Rows from block 5 of a small audio frame classifier, named by matrix and row number. Rows with one number belong to one neuron. Each number is 128 + 24 x the weight over its row's rms, rounded and kept within 0 to 255. All counts start at 0. Numbers have three digits each.
Before each neuron's rows are labels from the 100 clips, of 14976, where the neuron reaches its highest value: "strongest on" is what is common among them; "lies over" is the class under the peak. Only what is clearly more common there than usual is listed. The data: tunes sung on syllables by a formant synthesiser.
# fc1: first MLP up (model.blocks.5.ff1.fc1.weight, 512x128), inputs 43-85
# fc2: first MLP down (model.blocks.5.ff1.fc2.weight, 128x512, transposed), outputs 43-85

strongest on: vowel: /ɑ/; muffled (low-pass)
lies over: /ɑ/
fc1.30:107138094152161119096116140078127150192127121105156180134161100127146094151179110147132127133133125127145109124142125119132152134
fc2.30:137143137089115084215151128112119135103116118152112083102144127118105182180090147114132141115148159172126114130101134112117151097

strongest on: vowel: /æ/; thin (high-pass)
lies over: silence
fc1.396:099170125123115149090110123141102122119125125125154104114135131187112175115174132157120140130121098150098129165150149127118130145
fc2.396:108117132162114129158120148106169146122121074111132115130106087097141106115113174155142149094123150151133143119117143112119131105

strongest on: consonant: /n/; vowel: /i/; vowel: /æ/
lies over: /n/; silence
fc1.237:144155143118127131159138118116141104163135124161094089119147121128111153135112139165148149156116108121145133142116086090125163131
fc2.237:150138125136133152163112104116115148087120147122128126134106123172127109153102129119165081094103087165149162121118102125156128134

strongest on: vowel: /u/
lies over: silence
fc1.113:110132171109144110113088150135153148101157145134136116120101125155103148159145134132179104131102128093097147129088122112111110103
fc2.113:111108151115094139188122121062167131111142109169100126138157135146147098082131111119104134121105120096108126136130124123155097099

strongest on: consonant: /t/; vowel: /o/
lies over: /t/
fc1.185:161140108092114096129067126137103142128105114146126105131104099117192120103163123151167130121120141162116149136120104151141139102
fc2.185:117131119119108103095139107151145122153131114055106148171153122107119120109114134189133104116135123106085157118146162134109169121

strongest on: child-like voice; quiet level; vowel: /o/
lies over: /o/
fc1.450:091170084146159111137134095098126099136120131109081123129121131117097113143141121145173113101139126137113133122171079205099122171
fc2.450:117107145151142143105153146163106139076106126111124076127140124115106134157090120102169129112074119112126142153107168093116101080

strongest on: white noise; thin (high-pass); rumble
lies over: silence
fc1.45:066126142189131147123130124123134142145129101147149139160122142123100135118129125101137174142094142146159103146106117133107101187
fc2.45:123119146110123153153158118135170120114163112074144134156133170126105098139112106114125163125151142125105131131116128119125133144

strongest on: vowel: /ɑ/; mains hum
lies over: /ɑ/
fc1.202:148145096124106099122129163121109134101109148143133167101124101182123133147150139130166116101138140119132110155135111096116131099
fc2.202:101132129098133135122099143156129098111170154142166137155123136124118103121131172147103103148083146123151132183114138135122154114

strongest on: vowel: /o/; child-like voice; consonant: /l/
lies over: /l/; /o/
fc1.164:151135092149121101108143102096127111112103125156145131149149131119114110158135143113139129171139131116143140115123185119117104137
fc2.164:114128115131167128134108122108137125137122141156155124121114128122118140143155124134101073111140130110164117136131133130094138055

strongest on: vowel: /æ/; clipping
lies over: silence
fc1.471:122145105112119095105138146095116123162097165147160135114089134154081097164136106093138130140110127112097127130121145147123133117
fc2.471:144079151131098177155137123132126111159114103131085135128138125101162146116148107090131101133173128126171117174156173168070103111

strongest on: vowel: /ɑ/; child-like voice; thin (high-pass); consonant: /t/
lies over: /ɑ/
fc1.221:148122167103125180125122120187111087156084116122144129138134142129147150157122145132114142118100118105125158121129151139125093117
fc2.221:108135125115137126072166126061100125141130147134145129135102136117141120105125123125147080083147160137091114131132113101136104137

strongest on: reverberation; vowel: /e/; clipping
lies over: silence
fc1.264:092148071158108132142118102134087120137148134115160088134149157107132127160141172156113106084154138095136171144113116151142084108
fc2.264:118147091116064159116151135152092148138158152125134130090095107093174139090119096093127134073142093099155120123118102147107166144

strongest on: consonant: /n/; vowel: /æ/
lies over: /n/
fc1.283:107135158111133140139144126169089092170074122104098112160149126168118105156119130159113131171143122143111194154122122127118143117
fc2.283:126135105181090105129141101118182133123142159135138111084106096093164127124115132126097111098099104096108101142118135139128138157

strongest on: clipping; vowel: /o/
lies over: silence
fc1.177:081151133125118116120132133127109135124105125097120123150121148163107160132129125119113125157149133157091137171127178139137127118
fc2.177:163129155124131120086150118134110116108130122159102077132109092085101116102103139127106102073088129126105133112159103118136145106

strongest on: consonant: /t/; vowel: /u/
lies over: /t/; /d/
fc1.14:130147117108135095132102135104120147143114153148138178108100128144144125143121124142214115128088112123154124132109151086109133153
fc2.14:145130096132129117189149136104095132103176106080101148135146130149087092089108132153129143070121113103100149146131109106140107131

strongest on: high voice; vowel: /i/; vowel: /u/
lies over: /i/; /u/
fc1.444:097139092086112149100114129101118104127088112110164109090116133123094124147145136072148112128136184130106132143131118172105129116
fc2.444:102125147130161128145134119168163149149135137135131118125122114106090108102107166163103142165121120122124100124126089124107158107

strongest on: white noise; thin (high-pass); vowel: /i/; pink noise
lies over: silence; /i/
fc1.447:172129139148139154150085179131097106143099149134059105139124132132133139114165145124124088147125077124128145070148107097136121122
fc2.447:105117070113145095103162148112171119145129147150127110098143105115147093137111148144100169153119134093134093178138171139124149109

strongest on: consonant: /n/; vowel: /æ/
lies over: /n/
fc1.111:108124141130116123130148152132126120169134153084119127101157145144149138112158134150131154156123113074115109159116112106133190168
fc2.111:148103172131141174122126086121116096093098134138128154155143123112152135074099165094141094095090123112114186145124161160084107121

strongest on: vowel: /o/; consonant: /t/
lies over: /t/; /o/
fc1.29:138135119136119117205141079071119116131140105132152147137096125136124181111109157129121129145131125151138152107143109096107094118
fc2.29:143100104141098120109128112145104138136124117079146144113178112144102146109128091128122096122126130108136138170096158120124170164

strongest on: consonant: /l/; vowel: /u/; child-like voice
lies over: /l/
fc1.124:109122098143116103129152110166082167123091175104187133131105142144141126146112111127076120151129131140148088109116155131128111102
fc2.124:136107124140118135130068146099137132110153135132105115132151123117124111091134130141138124089143090159117151116149145127096150123

strongest on: consonant: /ʃ/; vowel: /ɑ/
lies over: /ɑ/
fc1.370:144102132127154124169117136147117136163124137115144139175144104143115132150126159162115110108140114187117136120135103145147089092
fc2.370:142154101081093095114103141129130123138113130137111136066117104108121104110178130109122105125046133079161118121135119125111134104

strongest on: vowel: /e/; child-like voice; clipping
lies over: silence
fc1.357:129164103111120114167125085113105145097100125155151145110088091129091157117155137140128137139126105130119108114153118127107117065
fc2.357:096150154131140082094112106144150141170112120092127131109138119195164119079094132158173115166107168127128142123145104128143115136

strongest on: child-like voice; consonant: /l/; clipping
lies over: /l/
fc1.228:105087103134140143185116156108119103162150119131108137169156115165101145117138136156123147137133104148122132108151156129140091106
fc2.228:126135123130140140067129114134109148131114136132154159098135127141117093138134150169124122132145168102125147118067138084106152141

strongest on: consonant: /n/; vowel: /u/
lies over: /n/
fc1.328:136126155098146137151113108153158109167138160106120126110139145163167137146125129145130130162091154157087184135147102123144119140
fc2.328:125160123112110153125137123114117148132098132118126144127139142123133122123118133067113122120116082160080049146119147143143140139

strongest on: consonant: /l/; vowel: /u/; low voice
lies over: /l/
fc1.352:093146150132117132080106150145161129124118140155173170169117115114157132112145114107097141161139126148097108141111105116157121117
fc2.352:154128109106146128140155117112114114088107099059136130118149145119127075107154134138103077087135151105150134086099129125139128125

strongest on: vowel: /u/; child-like voice
lies over: /u/
fc1.56:104093112124122148127133164128116097106088125131127130118117090104119122178111125159167109092127171135144138114117144130119107117
fc2.56:149133122130096116100105142117166128150101122120101159124149139140143077141137133088128129134148139146087107137124154157116117117

strongest on: vowel: /ɑ/; deep voice; consonant: /n/
lies over: /ɑ/
fc1.59:141124124118111138138133103100134152155096144141181117095159114064097138101109098134152108125098153152156182172145127157135134134
fc2.59:102123120120136134130155151144098151133118148175098138132114152127119120102117160127155171173123109141093096084134132109163133122

strongest on: consonant: /t/
lies over: /t/
fc1.330:148135131153096121109136114110147140110140126114121093158114123119114127097136112121124123179140099113176155144170102177102127105
fc2.330:117115166144130103095108138128148123131142066163166119158134109177137129131151124119142084112152146120144090113125131120106158120

strongest on: vowel: /ɑ/
lies over: silence
fc1.103:149127125123113135128103093125131107145151142116116158137130116117122182133121104124064127165084119166156106152136162137114157119
fc2.103:144145137154118150110119113148124176103106123148189135130140134103102125138086162125128127195163174116123169141105144138122152128

strongest on: reverberation; child-like voice; consonant: /d/; vowel: /u/
lies over: /d/
fc1.340:084155151166129139089089129102081143149130160153127154133149132104147088109133113146132165121147152129105124144168131147151124097
fc2.340:145139095134120121142089122145172113088115112114152134163095140112112146113129136092104107068099159107130170132101154164131125174

strongest on: consonant: /ʃ/; vowel: /u/
lies over: /ʃ/; /u/
fc1.464:151098132132141141158134142181149101136075191128166133130128082132121148134127148155111112104094123186115113140118138100141085066
fc2.464:116122109170106101093092088097070147201150104169110142095128107103135108114152105111105112132143137092154147147159117103151154148

strongest on: consonant: /t/; vowel: /o/; consonant: /ʃ/
lies over: /t/; /ʃ/
fc1.354:110108098143161073094088125124102104135121152146092126126087152170159117126122126135138144101185167095135139133100131088132111152
fc2.354:123122139114139147125125118169143106091107128055153111126181140136161146134137157119153098135133126160149117132160179140150134087

strongest on: vowel: /u/; low voice
lies over: /u/
fc1.126:128096145131080134111124103098100101129103136119146149115156158181134111089100125161082076118079140138108141131122114136107118118
fc2.126:132132122093089134129140147122135128155139114108137142134120090179126186173168149088114143118180125136168127152132175117128126123

strongest on: white noise; vowel: /i/
lies over: silence
fc1.107:127123125122103126143160166102141114118111120124115162127139153125067148111151152180125136121174121127129137116140095138155130085
fc2.107:091108160128136082175112161132146115154118132148140144070116105170123121170154107120114138087167111117098156101118153133106173084

strongest on: white noise; clipping; pink noise
lies over: silence
fc1.123:110131124136122123117116108150142121152132091092133137147115140123141100125135112139110161140110131123137142112068136106072133184
fc2.123:124108124127119113125119126121190119124194080090142122120112143109129129109139112131118138148131134101128136108084125137131135162

strongest on: consonant: /l/; child-like voice; vowel: /e/; vowel: /æ/
lies over: /l/
fc1.367:168154132159103165146114115098153152131139159146150115117098144159123171123123156186105133159139173131139134131125144123135129095
fc2.367:178129120168097153113119112139103126153104134101171134114156119168123111119134090103096101155133155138161142139111082119158177151

strongest on: vowel: /o/; consonant: /n/
lies over: /n/
fc1.284:137143115145148075098117161107117071125100131114158105135147117146120190124127156158109141143153118097121177195110129124141121122
fc2.284:134158115163122121142128105131161125178120156114104105111139132143161126112109105099122105088101127172182103118155142135145141130

strongest on: consonant: /b/; quiet level; vowel: /o/
lies over: /o/
fc1.120:164130119143164105177117121118149114164123121123145129121136094131164130143157133115125138168182137140154137112137075133117143110
fc2.120:192085146113090116081123118127097061087131102136117142144096149133117120140127156098165108122095114159135135113119129156117118162

strongest on: quiet level; child-like voice; vowel: /o/; consonant: /d/
lies over: /t/
fc1.322:100088141125109138173120131118105166154094129112146146094151089118160100147132145137107108121197135116169121136120128118101200119
fc2.322:152134105139077102109134150124111120128144137171117152146111111145139154123134145091109150164131099135111169156141115148145111101

strongest on: consonant: /ʃ/; vowel: /i/; vowel: /ɑ/
lies over: /ʃ/; silence
fc1.439:101114116136137077093132159161131131136145127135124125132099159167082112129119144112111138157112144117074130135138129128110126152
fc2.439:155115176161116151135144133116138181091149079135169131115133081078146167109128131118134115074147113150114104113144121113141173137

strongest on: vowel: /e/; child-like voice; thin (high-pass); consonant: /ʃ/
lies over: /e/
fc1.33:133138096103157113144093140105123078137120099164130119092140121117107125136140134075126150125131122156077127135087132194130084110
fc2.33:103126141143155137120095117148111157148089131093107089143156127162142123090142154096123108156080137096130112078149116140140169170

strongest on: vowel: /o/; consonant: /t/
lies over: /t/
fc1.254:124127085124111113115131150162137119141113117138083151106131116132144163133127189158149108139154139109176153091166116129120110062
fc2.254:142119143124134121136118159102123086155154093150107125089106090159178134123119122129127138129140181153120099140133129092141185091

strongest on: vowel: /e/; pink noise; white noise
lies over: silence
fc1.494:100099149157134113168161174166139130094100132142132106128148155129129094144153133150102120134140116132109138120145151124103123115
fc2.494:173101125123128115152124108103115131155152131167150145143102101145112163125104133123106128144121131141158098111117145151103136108

strongest on: high voice; consonant: /b/; vowel: /o/; first note: F
lies over: /b/
fc1.182:158129124116096156137117112114082109126105073136097136097124170091103118157170121114138102142116129121143122130156152106092143109
fc2.182:129116114124123133110150122127115137163136108117093121137129138145122143150083148137113129117137101140127107136114086146144130123

strongest on: vowel: /æ/; vowel: /i/; consonant: /l/
lies over: /i/; /æ/
fc1.418:155100186151132099117120128129105096113107139092107128157113112121090176164119158151110132157130125161138130137106137113151155121
fc2.418:103143131169113212133114152144151120141152166180140164096135130131119099146108101089095116131070122150118140112093114129138150159

strongest on: consonant: /b/; quiet level; vowel: /o/
lies over: /b/
fc1.242:124127146152121149167106104148104136144134108114085123109159141125168164123109147095114100131143116123166132119146118108129136061
fc2.242:109096152131144115109122175165084086100121111096171126127101100133142137088159107152148124119132124110120143148156119132138132148

strongest on: vowel: /i/; quiet level; white noise
lies over: /i/
fc1.88:117105147105151114139101112127114130142100098122089146134144107160149143128074120119123112113116116155141152140145130108143144158
fc2.88:123153146126135146088148131132095125088106148101109124134156167124108145203168141118165096155128136094128106118127113127135127155

strongest on: clipping; vowel: /ɑ/
lies over: /ɑ/; /æ/
fc1.265:126113063139144123146106131103127153132136154134150146153114084134144159130131111135101095116129141135138133153102117109086094099
fc2.265:135096107148162118100108142152109113092194174152134153092151125131148037135078115141138105146108122102120086124146102135131136096

strongest on: clipping
lies over: silence
fc1.156:093151127095125189071075134070098135155134117143118134140113120124123137120195116161129100124172180078132149160120143117130142123
fc2.156:149127114154118085158112136154140148124119134150174096127143136107109130124095117099127159135112122197138078093142137092155141184

strongest on: consonant: /ʃ/; vowel: /ɑ/
lies over: /ɑ/; /ʃ/
fc1.313:126101157119147125141147120145177105114109152149094141104116117140169141106137166135106138120165111121166110164155138098125114098
fc2.313:133130088150093105074039160114085132168129142134112081158111141144128100151151085124146085162117135110119166161084123117122111139

strongest on: vowel: /æ/; consonant: /b/; thin (high-pass)
lies over: /æ/; /b/
fc1.431:127118166163113151140137099170117139151107134147222141108123135109137122131141142116116170129112140136152157123079161115109098126
fc2.431:125128092140136111136102135143111138128187127142124185123108149140098136096121198143107110104171137140121117115141107155087128124

strongest on: quiet level; vowel: /u/
lies over: silence
fc1.78:099136113143130128180116112097111083155116146150197150155135108125088192127109116143099147115165118151162128162159138118096103130
fc2.78:110130090086117110096137139174123126124119102093115109096111109082143118128126131097142103137161137121072115094143169108140143156

strongest on: consonant: /t/; clipping
lies over: /t/
fc1.176:168155116153127115090130116118141103157087155089167146115105140143163092121161112132155135150109117127103170124130113095131139118
fc2.176:157126179117146084156140095121133163131152098156082156125156126091114162127133138089096106067137130139136108151213182136104143126

strongest on: high voice; vowel: /o/
lies over: /o/
fc1.408:090125157120145154143114124118108111128069114204115108150114116118087123141154132104108112118112094112154092111123148128113128082
fc2.408:149116099145137118130105148125139128131092119133141117117114091135138150175133119097144106157131173151122173155136188101118124170

strongest on: consonant: /t/
lies over: /t/
fc1.80:117108114113133104087109154091113122144133137185104108136101126160140112131143123211138101139171105116144144156116115130152136166
fc2.80:109105140166126086137164144155123149100164112104124139127115091108135135082089184144122120086099154147102142111137150124126156125

strongest on: vowel: /i/; consonant: none
lies over: /i/
fc1.6:124096130124175141149140145101062141092095185111135110103132096109146144152106136163183087126109130166130141170135149105133136179
fc2.6:105103112172106128109128110136116110131110124146125170081135125152141093129120165098141126112195110115103142167130128122174121131

strongest on: deep voice; vowel: /o/; consonant: /t/
lies over: /t/
fc1.27:112136142186129144115144155130097115110114136107125174122116172137166133090118116129104055121097105129102129136136139152104129130
fc2.27:130139123104159139110136149085135112148152085109146133131113099129126169135148178128131142123154143126192105120135140111123128150

strongest on: reverberation; consonant: /d/; vowel: /æ/; vowel: /ɑ/
lies over: /d/
fc1.318:151158158136112145152107114091126172146143157121133109103070114098092115130129166150073136142130160109135162124090139104107135107
fc2.318:115097138165138157182089147155138146085170175183148132134146175153132077080094165128127124155119130113117112138119113156122130117

strongest on: quiet level; consonant: /b/; vowel: /u/
lies over: /b/
fc1.92:113121148155107146179079111117146113156119178135083167124060120082128171128110130124140149120144101140157125135138088120108091111
fc2.92:085077106130155118103133109150124108118128089095145152148128132119092115175126129134145108125121117129142151136110138129152156108

strongest on: consonant: /b/; vowel: /i/
lies over: /ɑ/; /l/
fc1.395:180137100136112122131137119098133122159112115136155141112170156083111088140124102136127140153134146120096152096167142110081076154
fc2.395:119134110120091122145142122138135121124084108111122155149074126113110139138137120110117136162145151091158086158125145150156158143

strongest on: consonant: /b/; vowel: /e/
lies over: /b/
fc1.251:113073145107089114119120107142122120115113132149140111109106105192119168163149130173153111127147158123114115167135081105140107147
fc2.251:135121121142167149121110170116146096148111122090098126118118075124139131105128174158151176097118149172124113093108125155132141125

strongest on: clipping
lies over: silence
fc1.224:118152121146130129142132105093149113140125120143140122155099091142129153139119141104153094103123102193170121108119147126131115082
fc2.224:127110125095162115105112115117103155123123143111138113102146144104102109135174133142133145167099125118149131108132122137110138126

strongest on: quiet level; vowel: /o/; consonant: /l/
lies over: silence
fc1.47:151136129166131140139120151110144104150109171094107125153139089081131151130103126094085113105078126129184126137125124129114158099
fc2.47:122129138139139124126127134123128147131122136092127125209108143130169118108144155117145152142113121126126144154124091136128165101

strongest on: vowel: /æ/; deep voice; clipping
lies over: silence
fc1.184:110157141131124107172135148135150166170130171107082121112128100144164168112118143124131164125156122150132140155166140148139096085
fc2.184:163095126120131128098149119135116142118069113146151114118158105098117106149134144143162096146125096135136142128092110110121159146

strongest on: reverberation; child-like voice; consonant: /t/; thin (high-pass)
lies over: /t/
fc1.227:141138156127143133165103121128110166098119131144158150072114142170082125122134130100129155147134139121122133131029109139107098119
fc2.227:111134106119127101180146131121175115154214159157087143145120161145128114137092214132131117118125110117146087103102158129140111142

strongest on: consonant: /ʃ/; vowel: /o/; clipping
lies over: /o/
fc1.128:142143136146140119148108104119134153108093126159144125177133130109172170152123109132100081180124132139142104170081121142103125113
fc2.128:142127132129135126106131128147126121163167134114119120157128093117122059083138108135119104113120130135103104123131113115119116109

strongest on: consonant: /b/; vowel: /o/; vowel: /i/
lies over: /b/
fc1.374:151100162106175121133134096150135081129144124098125135113110112099111134104117160128133146130120112140126114184148181166140141139
fc2.374:150104123122142127133138161127130152154113112170151110148115157168142129155142070108128122138108081114179195105121086116102130117

strongest on: vowel: /i/; quiet level; low voice; consonant: /ʃ/
lies over: /i/
fc1.389:121092149140114116080113088100154111131108138136145123137141117150120141187096145144108136108147169178109096108178118116117122122
fc2.389:152116139097114133119103114160142142148135139114131135166126140094072125096229126141135117157125127098111149171110117103115145112

strongest on: child-like voice; vowel: /ɑ/; consonant: /l/; vowel: /æ/
lies over: /l/; /ɑ/
fc1.18:144133158125147145101114067135120128141099119092157132147134133091100116144122144081102126147119119130150133055130177088108148151
fc2.18:124098123090124090117101109120144104158115151119141120126157135127144121142155078136108134089113133149153111180122099120111151092

strongest on: consonant: /t/; vowel: /ɑ/
lies over: /t/
fc1.48:123112125121144169117112124139102112115080141143099112121129144125137130094167103162156140181097131109092142175107131133117116141
fc2.48:150139144109130140144115119145089123173146125057153126109082099100122130126080129149116087094143154136132080088121160133158134121

strongest on: vowel: /u/
lies over: silence; /u/
fc1.290:119130159139147148145104132072090120094142138166111109153142145145139095124143085098148116127145141124119135129153100152096114167
fc2.290:120175093111147125132159107154114116157133093117126164113110141095129150144121112116093175151079158141139129117119175134113152172

strongest on: vowel: /ɑ/; thin (high-pass)
lies over: silence
fc1.359:147126151125110147125080165144084138147096142118156165135132155123141145116151141128153130146114160152111141146118092135109135158
fc2.359:121099130118139138141112075123137129129125066125173165127095075106166144142158119138111113088089148132123139090093127124126101116

strongest on: deep voice; vowel: /u/; white noise; rumble
lies over: silence; /u/
fc1.42:087120135145121124113115120125141160176123156196133143082126146101135115109122123168123101152083145117108115130137112128083111075
fc2.42:169114109130166136133100111134116117153101132142108154163132117112111167088143132095155154127142126160161133110106145141153157124

strongest on: consonant: /b/; vowel: /i/; thin (high-pass)
lies over: /b/
fc1.298:152135185157129115128121140135079144152127101135118138104081136139136144106154157132139121148163115096103129174131194100098094107
fc2.298:117147115127128187147091130133116089112072113133140126130134101132122107144092096130107085057113117175083143149132118131141134141

strongest on: consonant: /n/
lies over: silence
fc1.60:161141173090076116164120105135122143087120153111136124135172133156095145137149105186129155114148129127117091100053163146132166117
fc2.60:124153155143134113142113120107150176113126171117129126149147190139132128141181089138090136076113119090130120092097127116133144085

strongest on: vowel: /æ/; child-like voice; clipping; consonant: /b/
lies over: /æ/
fc1.478:132120149119145125134063126098141107169134169173116100155120137094155112159115126145129112134150117142149113144166116151090150147
fc2.478:157140093105129166111168128142177097172087136111122118114097119127141129156144071131118134137114163165119123135110086138108118147

strongest on: vowel: /u/; consonant: none
lies over: /u/
fc1.241:129128183156138121115136141110121142126161200128116119108153161104112145122127145124097097155150121091185137121120160127108109124
fc2.241:106147172121121138166128130088156154118124170118138134200143110115123075100149164141122098122116148136137102114130107121144068139

strongest on: vowel: /ɑ/; clipping
lies over: /ɑ/
fc1.119:126101095112136129151094163138109126142149156096116132085133067081140113103162135169120130110101128093134121148129090126137136123
fc2.119:157116087130156134136125115113115159097087101167157103106162133142108106120148104140140126131070160204128144122153185159140098106